A small encoder-decoder image transcriber, trained from scratch.
Model: 8.66M parameters, encoder patch size [4, 4], decoder width 128, decoder norm layernorm.
Training: adamw at rate 0.0012, batches of 64.
Rows from block 7 of the image encoder of a small encoder-decoder image transcriber, named by matrix and row number. Rows with one number belong to one neuron. Each number is 200 + 40 x the weight over its row's rms, rounded and kept within 0 to 999. All counts start at 0. After the name is the row's rms in percent of the matrix's.
After each neuron's rows are labels from the 100 images, of 14976, where the neuron reaches its highest value: "strongest on" is what is common among them; "peak on" is the class under the peak. Only what is clearly more common there than usual is listed. The data: seven-segment displays showing three digits.
# fc1: MLP up (encoder.blocks.7.mlp.fc1.weight, 1152x192), inputs 96-191
# fc2: MLP down (encoder.blocks.7.mlp.fc2.weight, 192x1152, transposed), outputs 96-191

fc1.619,134,234,188,140,163,199,267,218,201,225,233,189,193,145,253,170,192,201,178,217,251,119,174,259,246,146,237,210,232,233,121,164,265,185,154,165,184,192,193,235,161,258,198,197,261,197,240,179,170,156,192,238,300,172,197,154,151,154,120,259,163,216,229,226,217,199,193,165,271,249,158,167,240,200,224,145,152,183,143,264,272,204,225,230,230,266,228,177,169,176,145,207,233,164,213,198,298
fc2.619,125,191,163,169,198,238,171,200,222,142,179,207,197,246,148,228,171,228,232,190,191,315,206,178,116,218,182,176,144,228,217,225,166,221,178,222,175,150,174,237,141,170,206,214,157,213,202,242,202,220,195,260,174,148,129,267,189,265,243,173,203,250,150,212,195,224,191,199,160,191,253,254,186,154,198,229,203,188,228,137,173,174,205,202,160,261,241,176,199,240,194,317,218,262,181,209,138
strongest on: the digit 4; third digit: 4
peak on: screen

fc1.217,128,170,187,244,253,245,232,165,112,137,230,188,178,218,229,177,175,127,208,202,182,211,159,201,203,199,209,182,260,301,199,126,247,216,260,172,203,155,119,147,169,172,192,212,205,210,206,110,166,223,134,202,213,226,238,223,260,247,168,184,148,199,145,177,193,189,239,201,191,244,199,277,231,146,230,197,145,241,235,235,249,252,215,197,236,169,240,97,166,226,202,192,175,273,210,130,214
fc2.217,072,202,252,201,151,197,165,221,239,269,178,182,267,176,195,209,226,232,205,183,157,179,236,186,208,181,163,195,177,173,217,282,178,190,188,204,201,268,242,231,286,172,176,149,178,225,218,294,202,207,232,276,189,123,174,192,204,163,194,225,220,198,242,204,224,221,193,175,214,217,182,152,233,239,213,186,250,190,252,183,189,161,159,162,213,255,164,302,209,157,205,188,205,142,150,281,174
strongest on: green glow
peak on: screen

fc1.222,109,161,197,222,184,253,218,210,209,267,182,188,243,126,228,193,236,161,143,213,171,176,265,186,245,175,243,253,266,261,193,186,212,196,164,215,214,275,190,155,237,181,237,209,251,206,200,156,283,232,178,170,288,154,234,209,161,183,223,204,147,155,259,275,196,185,120,209,180,189,211,192,148,247,183,133,230,175,143,281,218,99,240,210,220,205,213,128,156,190,210,164,197,237,249,219,227
fc2.222,060,199,170,167,234,222,175,208,130,147,194,237,205,229,188,207,112,235,209,199,193,300,167,164,129,215,158,193,120,129,166,215,169,226,250,179,184,111,156,229,190,270,186,131,141,139,206,220,194,205,173,200,168,199,126,175,268,244,160,186,267,189,128,166,212,194,222,181,186,165,222,228,199,165,192,208,170,182,217,164,184,318,159,185,191,264,289,224,246,197,235,191,194,227,238,224,200
strongest on: third digit: 3
peak on: screen; lit segment

fc1.395,177,173,215,167,149,185,270,219,239,188,208,193,182,97,206,212,186,201,176,195,243,156,209,233,243,209,249,194,222,188,143,159,280,181,185,179,174,192,205,187,219,225,225,202,230,133,246,176,129,157,205,234,275,174,199,109,184,116,170,210,188,172,230,259,269,212,181,186,302,253,187,166,229,232,272,140,168,172,148,247,275,192,240,290,219,206,193,173,184,212,172,218,219,172,234,206,289
fc2.395,159,214,195,150,197,223,179,181,222,159,209,215,220,216,140,219,176,224,221,196,200,312,203,197,149,196,213,217,155,231,199,214,182,247,165,207,177,186,178,243,168,192,245,218,179,197,243,218,196,192,196,240,213,162,140,237,175,249,251,208,196,236,165,230,214,220,180,200,183,177,212,237,168,146,206,194,177,149,211,137,200,169,219,207,132,248,241,163,187,232,170,364,227,263,187,208,174
strongest on: first digit: 1
peak on: screen

fc1.378,125,137,138,259,193,210,242,248,175,166,175,190,158,182,207,177,231,120,191,170,242,208,190,204,150,178,201,190,234,233,204,138,191,177,275,178,207,157,138,215,178,169,219,184,216,227,180,121,203,258,147,255,195,224,229,163,238,251,193,257,178,263,120,166,222,150,181,183,211,217,177,307,229,157,201,215,159,188,242,292,231,279,220,240,166,176,221,128,153,171,251,169,245,231,170,169,187
fc2.378,060,193,227,166,185,169,173,161,238,248,177,181,212,165,201,227,210,166,208,198,151,143,229,186,227,226,212,216,175,145,206,253,167,174,192,194,203,212,240,264,244,205,178,200,165,241,218,247,194,186,262,208,282,179,209,153,221,122,179,241,188,180,163,201,220,223,187,89,220,213,203,162,217,256,178,188,219,178,198,181,223,111,206,218,198,274,241,296,216,224,234,211,182,189,221,212,252
strongest on: the digit 3; dark on pale; first digit: 3
peak on: screen

fc1.57,120,215,193,211,223,281,190,239,137,176,181,241,136,177,209,196,217,112,173,172,136,234,207,221,225,195,172,186,266,284,206,211,240,165,223,155,203,151,153,134,178,198,195,163,249,301,222,198,251,210,171,235,216,188,261,205,217,228,218,192,199,255,176,157,158,225,229,229,199,208,205,239,190,136,162,243,138,197,270,260,172,174,273,221,247,145,166,100,160,274,169,183,202,215,161,186,194
fc2.57,066,190,188,200,190,145,167,162,280,285,192,181,207,156,181,205,195,234,205,181,223,147,244,152,172,165,201,198,168,159,211,218,162,174,179,213,239,213,269,219,256,211,190,197,200,197,210,245,198,194,225,206,279,154,204,175,195,162,178,228,196,127,216,200,232,211,165,159,201,220,201,140,229,234,199,198,237,169,139,198,206,159,184,235,225,226,259,309,223,179,232,192,169,182,239,231,215
strongest on: decimal point; third digit: 9
peak on: screen

fc1.537,148,207,205,124,160,177,266,254,212,210,243,203,186,121,203,189,163,188,175,208,234,156,186,236,252,197,266,229,247,205,141,190,303,184,188,184,226,224,166,217,212,253,206,157,204,146,224,181,156,165,205,215,288,202,174,130,174,87,176,207,188,204,253,316,232,204,102,173,258,232,193,207,187,214,210,165,165,168,129,199,229,238,191,264,242,248,227,220,197,183,202,187,208,159,238,180,243
fc2.537,143,207,173,165,195,219,195,178,213,166,210,198,200,218,143,215,176,230,205,214,207,298,194,201,135,184,216,223,148,236,200,200,183,241,168,182,170,186,182,238,163,207,236,226,176,198,237,217,177,194,203,230,209,166,146,209,181,247,221,217,191,229,159,215,221,217,195,207,213,200,203,228,197,146,241,179,179,153,215,157,204,163,210,213,164,242,257,162,186,231,174,364,209,242,201,201,200
strongest on: the digit 1; first digit: 1
peak on: screen

fc1.618,119,208,151,195,232,174,230,262,238,191,224,189,101,168,278,164,226,257,153,243,233,247,138,245,199,103,226,155,177,193,161,223,187,217,213,170,131,154,116,232,191,188,253,234,167,192,195,223,172,239,203,236,174,222,274,158,175,200,235,229,157,226,144,234,182,171,152,147,204,206,208,115,205,235,227,160,190,197,166,185,218,167,205,206,211,235,216,254,226,288,213,198,217,222,165,156,229
fc2.618,085,203,227,268,187,184,174,144,200,111,143,185,208,252,246,214,206,175,247,191,187,272,275,157,225,232,189,166,211,198,254,171,148,193,176,218,237,220,189,167,268,198,219,130,208,190,187,188,255,179,155,166,123,284,214,237,255,274,166,174,215,253,208,144,246,148,299,222,184,150,228,199,234,184,210,205,246,171,261,234,141,234,149,126,200,160,235,194,241,184,238,162,276,194,197,206,116
strongest on: amber glow; third digit: 8; second digit: 8
peak on: screen

fc1.184,111,194,254,213,162,168,315,125,223,213,280,209,199,168,183,183,207,212,194,160,242,184,187,256,185,209,240,207,287,149,189,142,228,222,177,145,152,234,152,166,203,198,253,265,235,180,226,108,145,127,226,150,269,166,184,126,222,129,183,229,152,236,213,217,172,147,188,166,221,255,162,179,214,232,264,170,139,194,170,214,258,109,211,240,241,233,218,181,179,161,182,190,293,218,195,199,252
fc2.184,077,167,158,167,250,248,142,230,253,124,154,205,175,237,113,243,154,262,230,182,182,274,183,149,130,221,169,195,127,212,177,245,179,183,161,219,165,121,197,238,116,201,182,200,154,215,184,259,205,209,204,243,179,117,103,234,161,279,219,167,221,219,132,192,214,224,175,160,151,183,254,218,185,154,180,230,203,195,231,128,185,166,235,205,191,302,279,230,193,243,210,251,203,226,214,229,150
strongest on: blue glow
peak on: screen

fc1.730,123,192,182,128,167,160,248,228,229,166,223,177,256,166,168,209,191,217,205,174,220,235,201,206,145,252,298,250,133,175,163,174,180,248,194,243,167,190,193,153,171,184,263,197,185,146,250,128,170,221,215,198,272,210,198,175,205,192,256,196,122,229,229,309,221,169,96,180,199,225,184,288,212,203,227,191,144,147,152,209,237,187,186,267,178,217,208,147,192,176,172,176,242,236,190,166,267
fc2.730,098,204,210,200,266,219,165,210,191,206,151,194,217,200,197,250,160,226,232,200,160,267,184,168,161,150,178,220,196,230,195,247,197,203,156,220,188,182,188,241,197,239,188,110,198,270,169,224,237,165,182,235,173,164,200,188,155,271,212,159,237,172,140,153,191,160,201,219,189,145,234,171,196,175,168,213,159,204,217,198,159,200,248,164,206,187,254,250,179,216,186,341,186,206,247,247,180
strongest on: blue glow
peak on: screen

fc1.165,098,224,141,195,144,211,136,231,186,209,224,180,204,94,207,248,253,155,202,197,186,206,231,248,249,201,161,207,166,145,222,122,180,184,277,220,199,148,179,129,196,210,192,218,237,180,240,160,190,201,246,215,241,222,180,218,229,180,230,204,211,280,188,244,166,200,163,171,197,198,180,242,208,263,175,171,177,208,190,206,135,127,178,217,197,217,168,178,235,161,90,199,242,284,163,171,185
fc2.165,050,194,224,190,244,206,174,226,212,190,149,192,216,188,158,200,162,224,225,190,168,211,195,157,165,114,212,217,169,231,165,239,222,183,159,213,212,174,180,288,179,245,198,135,189,236,207,233,210,171,218,289,241,102,163,191,156,210,201,185,211,154,180,167,203,233,155,124,186,161,174,154,214,179,166,205,222,173,213,232,213,192,252,195,230,260,306,235,158,201,261,183,172,181,226,304,197
strongest on: the digit 3; third digit: 3
peak on: screen

fc1.1,078,168,214,273,180,236,165,192,207,237,241,133,201,162,221,169,215,138,185,189,214,206,255,221,188,279,169,153,222,257,211,82,147,194,209,181,144,212,234,142,213,250,238,184,227,250,197,207,215,224,198,174,145,267,226,189,199,210,143,255,218,167,197,123,235,218,195,227,283,188,269,199,246,200,223,205,216,195,221,225,235,303,219,200,218,204,272,241,212,265,214,139,254,259,182,177,227
fc2.1,097,190,196,204,214,218,206,236,203,158,189,188,203,199,202,198,214,193,200,189,177,222,214,194,193,187,200,212,190,233,196,222,188,202,197,208,193,196,179,177,153,180,198,190,189,223,195,226,206,214,217,225,198,163,165,208,174,216,209,189,194,235,189,184,200,207,192,175,190,194,196,195,202,188,204,199,194,196,232,196,192,184,199,182,206,238,200,202,192,225,195,15,209,197,181,205,191
strongest on: the digit 1; blue glow; third digit: 1; second digit: 1
peak on: screen

fc1.705,134,213,180,211,214,192,208,195,219,205,221,207,134,144,234,205,230,267,201,209,231,188,162,277,198,122,218,117,140,162,210,241,177,217,224,184,145,168,172,179,212,181,183,199,110,128,220,258,209,205,249,146,211,229,237,185,159,165,211,164,182,194,97,244,205,167,206,127,184,200,174,148,184,267,211,208,195,219,131,185,184,201,149,227,193,205,218,228,242,267,176,183,167,192,213,111,228
fc2.705,102,192,229,277,163,192,188,204,245,173,146,204,238,240,218,184,222,171,253,197,161,221,288,85,217,262,179,198,246,160,207,188,179,197,189,189,293,198,229,230,212,173,196,148,250,209,172,155,220,173,163,155,168,194,174,223,212,250,188,193,208,239,258,142,218,207,252,209,191,153,212,216,212,157,207,185,229,200,274,219,167,235,209,177,196,240,216,224,208,163,233,117,274,187,192,260,143
strongest on: amber glow
peak on: screen

fc1.208,144,203,219,179,117,205,165,162,149,208,156,194,207,153,144,211,226,176,208,174,211,182,196,254,237,223,244,229,255,254,203,135,263,186,219,259,233,235,208,189,195,164,262,177,204,177,258,88,212,228,182,172,264,165,253,154,218,149,191,242,166,185,210,224,185,217,106,202,211,193,212,313,200,198,176,161,175,147,123,238,223,198,190,274,208,182,244,124,152,159,152,179,235,244,204,229,282
fc2.208,102,214,196,192,228,178,159,214,224,184,163,247,226,189,181,245,122,243,238,179,235,241,168,156,155,220,188,180,107,142,191,236,116,172,162,241,171,162,164,226,245,251,172,182,154,159,186,255,230,167,191,164,202,241,153,186,226,219,214,145,274,181,109,225,204,165,186,150,148,158,265,192,163,185,143,210,206,177,200,172,147,226,174,224,186,280,281,267,257,240,252,290,197,227,257,203,170
strongest on: the digit 3; third digit: 3
peak on: screen; lit segment

fc1.28,136,193,137,217,250,243,203,105,149,175,173,148,163,252,241,174,211,149,204,205,215,217,186,215,170,229,202,224,233,268,205,138,229,206,267,214,253,164,159,205,234,228,195,173,254,248,178,104,200,213,164,173,192,238,223,188,276,176,165,203,193,237,164,126,186,187,177,211,208,169,208,231,206,153,207,197,165,229,168,261,194,194,226,232,203,169,249,134,191,232,198,216,166,247,218,92,240
fc2.28,111,198,284,160,194,216,161,268,222,281,191,207,262,184,178,213,202,230,180,195,160,140,215,180,248,201,169,180,168,142,191,289,179,160,195,177,210,231,263,227,256,183,190,168,175,208,206,286,201,196,225,254,199,105,178,190,171,144,199,213,211,144,247,217,211,265,193,178,202,204,178,122,210,244,199,223,264,203,234,169,203,168,195,159,233,258,141,320,204,182,205,235,167,142,172,291,187
strongest on: decimal point
peak on: screen

fc1.191,174,179,216,176,168,164,225,212,234,242,227,158,208,131,170,183,221,241,196,186,213,142,231,197,273,225,250,202,231,187,149,138,268,164,155,194,241,241,224,235,196,251,248,209,246,199,262,141,191,138,167,207,274,184,183,112,154,98,174,232,177,213,280,255,241,202,194,195,308,236,187,212,235,187,207,133,184,193,142,248,219,168,273,271,233,161,207,199,179,211,147,215,213,144,239,230,279
fc2.191,156,197,170,152,213,228,176,195,221,142,193,211,196,218,139,224,174,221,220,184,209,339,186,201,129,209,216,199,141,233,196,218,174,247,177,213,169,168,165,229,164,194,242,216,168,189,226,225,192,203,205,237,217,159,145,240,187,264,248,181,203,224,141,229,214,204,169,190,167,183,239,249,167,157,203,204,173,148,210,138,197,177,221,205,149,266,244,169,189,233,183,343,230,270,192,200,166
strongest on: first digit: 1
peak on: screen

fc1.673,133,209,114,226,175,173,225,140,125,232,168,232,219,234,162,239,182,275,272,190,220,216,232,178,155,111,177,251,225,222,217,163,172,227,293,242,243,244,251,222,226,184,166,177,227,115,173,162,262,179,228,169,187,206,172,171,235,227,177,194,157,167,312,204,197,208,224,300,199,196,219,278,177,224,196,202,230,205,164,220,200,234,149,190,192,159,231,126,221,156,206,210,224,243,215,226,214
fc2.673,094,167,232,235,174,286,243,211,252,167,178,149,206,196,219,262,227,212,194,190,204,266,187,192,166,242,217,194,200,236,232,235,196,242,95,156,137,193,135,222,100,199,198,190,187,238,212,244,191,165,199,213,152,160,135,226,154,235,211,180,206,251,171,153,225,151,172,223,217,194,190,169,220,191,242,181,191,166,278,173,193,132,249,129,191,230,198,232,193,262,211,285,253,164,180,199,151
strongest on: blue glow
peak on: screen

fc1.405,109,246,157,150,191,209,251,221,229,190,199,211,162,160,273,171,229,241,197,234,206,180,129,251,179,139,228,165,131,201,224,222,232,200,255,164,139,138,159,162,188,184,246,175,138,199,183,255,138,243,215,219,207,273,251,177,252,195,217,211,180,233,143,235,163,177,175,130,210,246,203,145,213,231,214,188,169,201,179,149,248,204,153,212,156,215,240,301,241,255,233,178,180,180,176,163,201
fc2.405,071,203,206,265,163,191,197,173,233,127,168,197,201,232,243,205,195,176,242,203,170,249,294,115,213,242,175,159,235,230,217,174,174,184,160,211,266,244,204,170,245,187,206,140,233,194,193,161,238,171,115,175,172,204,204,233,268,232,181,191,203,259,252,149,216,163,281,232,207,139,213,199,225,166,218,217,229,166,241,224,176,229,172,159,201,175,246,186,235,192,251,146,257,188,219,235,148
strongest on: amber glow; third digit: 8
peak on: screen

fc1.221,166,176,179,131,162,186,227,230,170,196,216,200,181,98,203,191,214,210,183,188,258,141,189,274,250,159,245,200,210,174,133,178,274,169,193,146,189,210,176,195,217,257,224,134,194,180,233,158,177,172,192,232,314,170,187,141,184,108,184,226,180,196,231,290,224,232,150,155,306,213,156,184,216,208,236,133,147,193,124,250,243,201,204,271,231,234,186,200,198,222,215,186,184,148,191,188,270
fc2.221,155,215,188,158,186,224,195,181,220,169,214,211,216,214,135,215,179,227,216,212,199,304,209,191,141,193,212,219,156,239,203,211,186,250,164,194,176,196,186,241,164,189,241,228,182,196,247,215,183,194,196,233,215,156,132,222,177,238,242,220,191,231,172,221,216,227,187,213,210,189,195,231,187,138,227,182,180,147,212,143,208,157,219,212,142,246,242,158,186,233,166,361,222,254,191,208,195
strongest on: first digit: 1
peak on: screen

fc1.572,166,196,223,211,191,152,227,215,195,225,215,140,189,136,188,207,213,232,166,198,212,133,213,222,287,188,249,218,254,185,188,153,291,175,162,195,261,207,164,235,194,207,264,199,241,219,223,170,169,123,207,219,283,163,206,119,159,116,175,226,162,174,270,218,232,219,180,181,263,247,139,176,241,244,185,139,180,170,165,270,248,193,231,224,243,188,200,174,117,156,131,161,211,164,200,224,283
fc2.572,152,215,176,166,188,246,189,199,234,136,208,201,200,216,139,211,184,211,209,199,189,322,203,188,126,209,232,192,156,256,199,229,185,265,170,212,164,196,167,233,155,169,244,222,170,191,237,222,195,220,192,230,227,148,135,233,174,253,261,197,196,244,154,228,198,205,170,200,187,189,231,253,155,157,215,191,158,145,216,150,211,175,239,204,137,255,232,160,190,242,171,328,225,279,168,212,162
strongest on: the digit 4; blue glow; third digit: 4; first digit: 1
peak on: screen

fc1.451,157,202,236,235,211,196,202,218,290,210,192,204,311,173,217,235,216,221,204,195,211,223,316,115,164,236,212,213,235,109,219,270,194,196,97,239,273,153,270,324,177,155,189,177,241,217,183,202,203,164,167,136,179,268,142,215,209,202,226,188,219,227,234,217,213,215,223,211,200,188,205,158,192,141,223,173,234,202,202,169,221,188,173,161,211,245,213,281,210,257,195,221,195,161,225,245,196
fc2.451,143,194,142,175,198,207,205,192,158,147,221,194,122,212,144,192,210,217,176,197,222,250,123,325,191,142,207,235,154,249,182,174,183,252,265,184,85,263,162,96,163,222,179,206,162,170,187,174,190,224,293,219,158,146,218,217,207,247,164,182,183,209,174,186,212,130,169,264,192,207,192,245,189,274,219,190,171,209,215,198,206,210,214,179,189,155,214,140,188,163,131,219,181,228,189,168,174
strongest on: blue glow
peak on: screen

fc1.176,150,186,180,171,246,216,222,162,79,128,191,195,151,220,186,201,191,116,186,158,180,217,137,301,228,176,191,227,221,305,181,159,259,167,288,190,198,184,126,185,181,234,160,234,231,233,208,101,228,193,152,251,196,175,258,231,212,206,174,184,210,225,127,182,181,201,208,166,200,197,195,310,196,189,198,202,195,218,251,220,220,283,237,208,194,168,196,60,110,181,206,204,197,238,199,209,214
fc2.176,133,204,252,198,161,162,181,220,271,321,188,207,259,184,185,223,218,237,236,196,202,144,246,116,185,217,191,178,188,132,236,243,182,163,151,220,250,222,272,263,262,170,191,201,171,207,209,277,205,205,201,178,235,188,174,201,161,139,228,219,210,123,234,236,222,273,190,162,201,225,200,123,200,200,194,210,248,185,182,176,198,146,187,214,203,245,205,316,226,207,214,280,206,156,210,248,203
strongest on: dark on pale
peak on: screen

fc1.102,102,180,250,254,137,137,143,160,199,203,244,177,182,199,244,149,210,210,165,221,197,147,250,203,235,242,211,253,234,177,187,233,302,190,144,125,240,223,218,155,194,229,244,248,258,169,226,190,152,172,140,154,237,158,179,176,153,100,215,240,220,162,284,237,141,193,131,197,267,222,230,122,239,238,159,174,191,214,152,233,190,148,248,210,191,134,131,212,172,248,185,168,176,168,222,190,242
fc2.102,071,195,151,131,243,254,160,195,223,138,176,211,196,209,113,227,172,193,226,180,184,310,197,194,106,206,177,156,126,257,176,235,189,216,183,230,169,131,172,261,128,182,212,246,169,212,205,234,201,224,224,284,249,125,117,221,189,237,254,180,219,192,131,210,205,247,132,150,151,190,259,256,171,144,179,232,184,160,173,157,200,198,246,213,182,299,242,174,213,239,177,218,206,268,177,223,181
strongest on: the digit 4; third digit: 4
peak on: screen

fc1.372,129,194,211,218,138,187,203,167,183,245,232,190,226,151,171,203,234,192,212,190,227,118,253,186,236,238,231,288,273,234,218,144,239,188,200,210,225,212,184,199,232,183,236,176,279,196,266,154,236,194,173,175,267,165,189,181,190,174,181,253,165,231,308,247,208,211,174,177,307,185,177,258,236,199,191,135,187,123,192,274,261,224,256,226,232,163,218,141,196,174,168,197,202,234,194,217,234
fc2.372,098,195,146,192,203,224,177,211,251,134,170,228,168,216,180,219,129,243,204,204,239,282,145,167,128,259,163,154,114,141,150,224,146,198,172,188,156,132,165,252,141,245,170,206,144,153,184,246,198,187,211,184,189,178,106,214,229,254,194,157,279,217,109,187,194,181,191,159,162,184,272,235,182,193,188,212,174,195,219,130,185,202,178,216,183,305,274,249,242,256,259,271,194,221,234,211,166
strongest on: dark on pale
peak on: screen

fc1.446,133,148,150,206,241,224,198,240,260,190,173,188,186,244,226,221,222,249,216,183,241,213,239,166,185,189,186,163,153,232,275,196,170,184,170,219,144,206,177,182,134,148,124,233,154,230,141,293,208,192,231,138,208,198,218,215,162,237,223,173,193,232,153,75,229,208,173,232,171,222,210,145,184,210,138,235,165,247,282,183,221,218,226,83,214,198,203,187,222,297,205,192,226,211,161,169,170
fc2.446,122,234,231,175,171,205,162,131,182,189,215,234,255,211,120,187,171,229,153,214,211,230,220,196,207,213,207,280,157,207,151,176,223,258,195,78,213,183,221,233,202,237,182,248,192,144,218,177,155,180,190,242,213,174,142,230,214,180,147,273,191,172,237,148,227,255,202,239,196,180,145,215,175,163,214,129,216,141,206,163,247,245,180,175,188,223,277,175,174,169,231,306,188,212,188,249,198
strongest on: the digit 1; third digit: 1; second digit: 1
peak on: screen; lit segment

fc1.330,179,207,211,122,170,154,252,228,192,163,221,180,181,96,247,178,187,207,179,221,254,127,135,247,248,183,251,199,203,183,153,200,279,202,194,183,174,207,162,200,211,234,243,162,194,164,244,163,154,170,193,207,319,146,205,104,201,99,178,217,194,176,240,254,233,230,147,155,263,285,192,190,220,240,222,172,165,193,161,212,286,195,212,264,243,191,199,198,138,228,222,204,187,162,226,197,252
fc2.330,159,216,197,157,186,223,190,175,220,168,216,208,226,214,134,216,180,222,212,205,205,301,213,191,144,198,215,226,157,236,203,206,190,251,161,189,187,190,185,242,170,194,248,222,189,191,254,211,184,189,191,234,219,162,133,218,177,239,239,225,189,233,178,222,222,227,187,213,209,187,195,231,184,129,225,177,181,142,211,145,209,167,213,210,141,243,243,156,187,227,170,361,227,255,186,208,194
strongest on: the digit 1; first digit: 1
peak on: screen

fc1.438,136,157,227,150,148,174,233,182,211,214,245,147,253,158,191,232,228,218,207,166,220,160,211,248,225,194,253,245,278,267,189,154,260,197,135,163,209,225,225,224,167,202,215,177,298,202,262,164,169,170,193,212,289,154,180,160,133,133,173,264,154,193,273,257,219,186,206,199,287,197,211,266,240,204,243,130,142,187,181,223,229,175,255,260,203,157,214,112,174,193,195,194,215,180,222,229,247
fc2.438,127,173,154,177,232,221,169,210,237,149,154,216,175,233,159,238,159,240,229,186,207,292,162,181,128,228,176,185,147,190,173,220,160,197,182,205,172,132,183,246,148,229,186,214,162,189,179,233,203,186,210,212,172,169,153,233,206,286,221,149,233,214,122,199,216,188,182,160,152,178,276,239,185,182,193,236,192,189,211,142,170,180,208,216,173,284,251,215,207,232,205,343,208,243,229,208,152
strongest on: dark on pale
peak on: screen

fc1.399,130,207,206,219,190,247,242,234,181,218,201,202,164,131,273,234,211,115,178,182,178,184,136,258,233,154,203,174,213,225,158,167,176,192,251,225,108,195,81,154,216,199,195,229,111,192,218,240,187,233,201,193,220,210,248,194,154,173,224,207,201,213,137,209,229,154,159,160,195,173,228,210,207,236,229,191,190,216,216,232,224,193,224,237,205,160,172,218,187,267,201,211,204,209,160,106,192
fc2.399,087,211,202,250,180,100,156,159,225,175,163,163,220,218,195,181,202,220,241,210,163,194,299,151,170,219,206,214,200,206,249,182,187,165,195,178,276,214,260,218,203,189,210,167,207,227,205,183,201,198,225,248,190,201,211,207,249,229,152,253,195,192,244,127,236,210,271,184,202,190,171,182,215,192,214,195,255,152,220,224,191,242,137,139,193,234,249,225,204,141,212,233,252,191,178,226,190
strongest on: decimal point; the digit 2; second digit: 2; first digit: 2
peak on: screen

fc1.507,131,191,155,202,140,257,241,257,198,209,192,195,171,154,239,182,243,248,166,229,247,204,158,213,187,196,247,215,149,167,188,248,200,241,115,172,116,194,127,160,130,170,247,260,146,224,211,267,194,214,247,229,177,178,206,174,133,184,253,157,201,206,190,231,193,208,84,175,194,215,168,149,166,250,255,183,170,231,201,184,227,179,248,182,219,241,156,258,204,256,248,209,195,168,150,150,207
fc2.507,106,226,186,199,194,133,194,131,176,152,180,206,222,222,210,182,215,196,232,193,218,294,257,196,178,217,226,201,188,166,207,169,161,208,247,245,253,153,210,224,209,181,242,164,228,186,232,162,217,195,185,209,176,252,204,195,293,259,193,213,179,240,201,201,207,160,267,188,187,159,234,278,215,182,222,192,230,160,180,210,164,261,107,198,170,213,231,156,242,154,208,266,273,234,164,207,166
strongest on: the digit 4; red glow
peak on: screen

fc1.377,123,251,176,84,209,240,210,160,174,223,208,227,206,164,181,190,203,128,202,254,173,202,192,292,234,199,203,197,241,206,265,211,188,225,287,245,183,136,177,239,187,176,207,184,217,229,241,193,175,225,228,260,240,180,174,131,192,104,154,188,165,266,159,233,241,193,217,223,215,202,231,296,145,213,146,209,190,187,172,182,207,163,254,285,186,172,131,160,173,218,183,169,175,273,162,157,237
fc2.377,076,199,202,235,189,162,215,232,199,186,168,202,204,196,188,219,182,231,238,200,230,208,220,134,153,105,193,193,159,226,194,204,166,149,188,214,229,228,164,225,242,196,199,150,179,169,182,217,229,195,169,182,215,166,164,221,177,207,200,173,183,173,220,184,208,251,156,181,161,207,174,172,216,151,190,221,242,192,229,246,174,257,171,181,231,251,280,208,222,201,235,304,214,162,217,251,174
strongest on: the digit 3; third digit: 3; second digit: 3
peak on: screen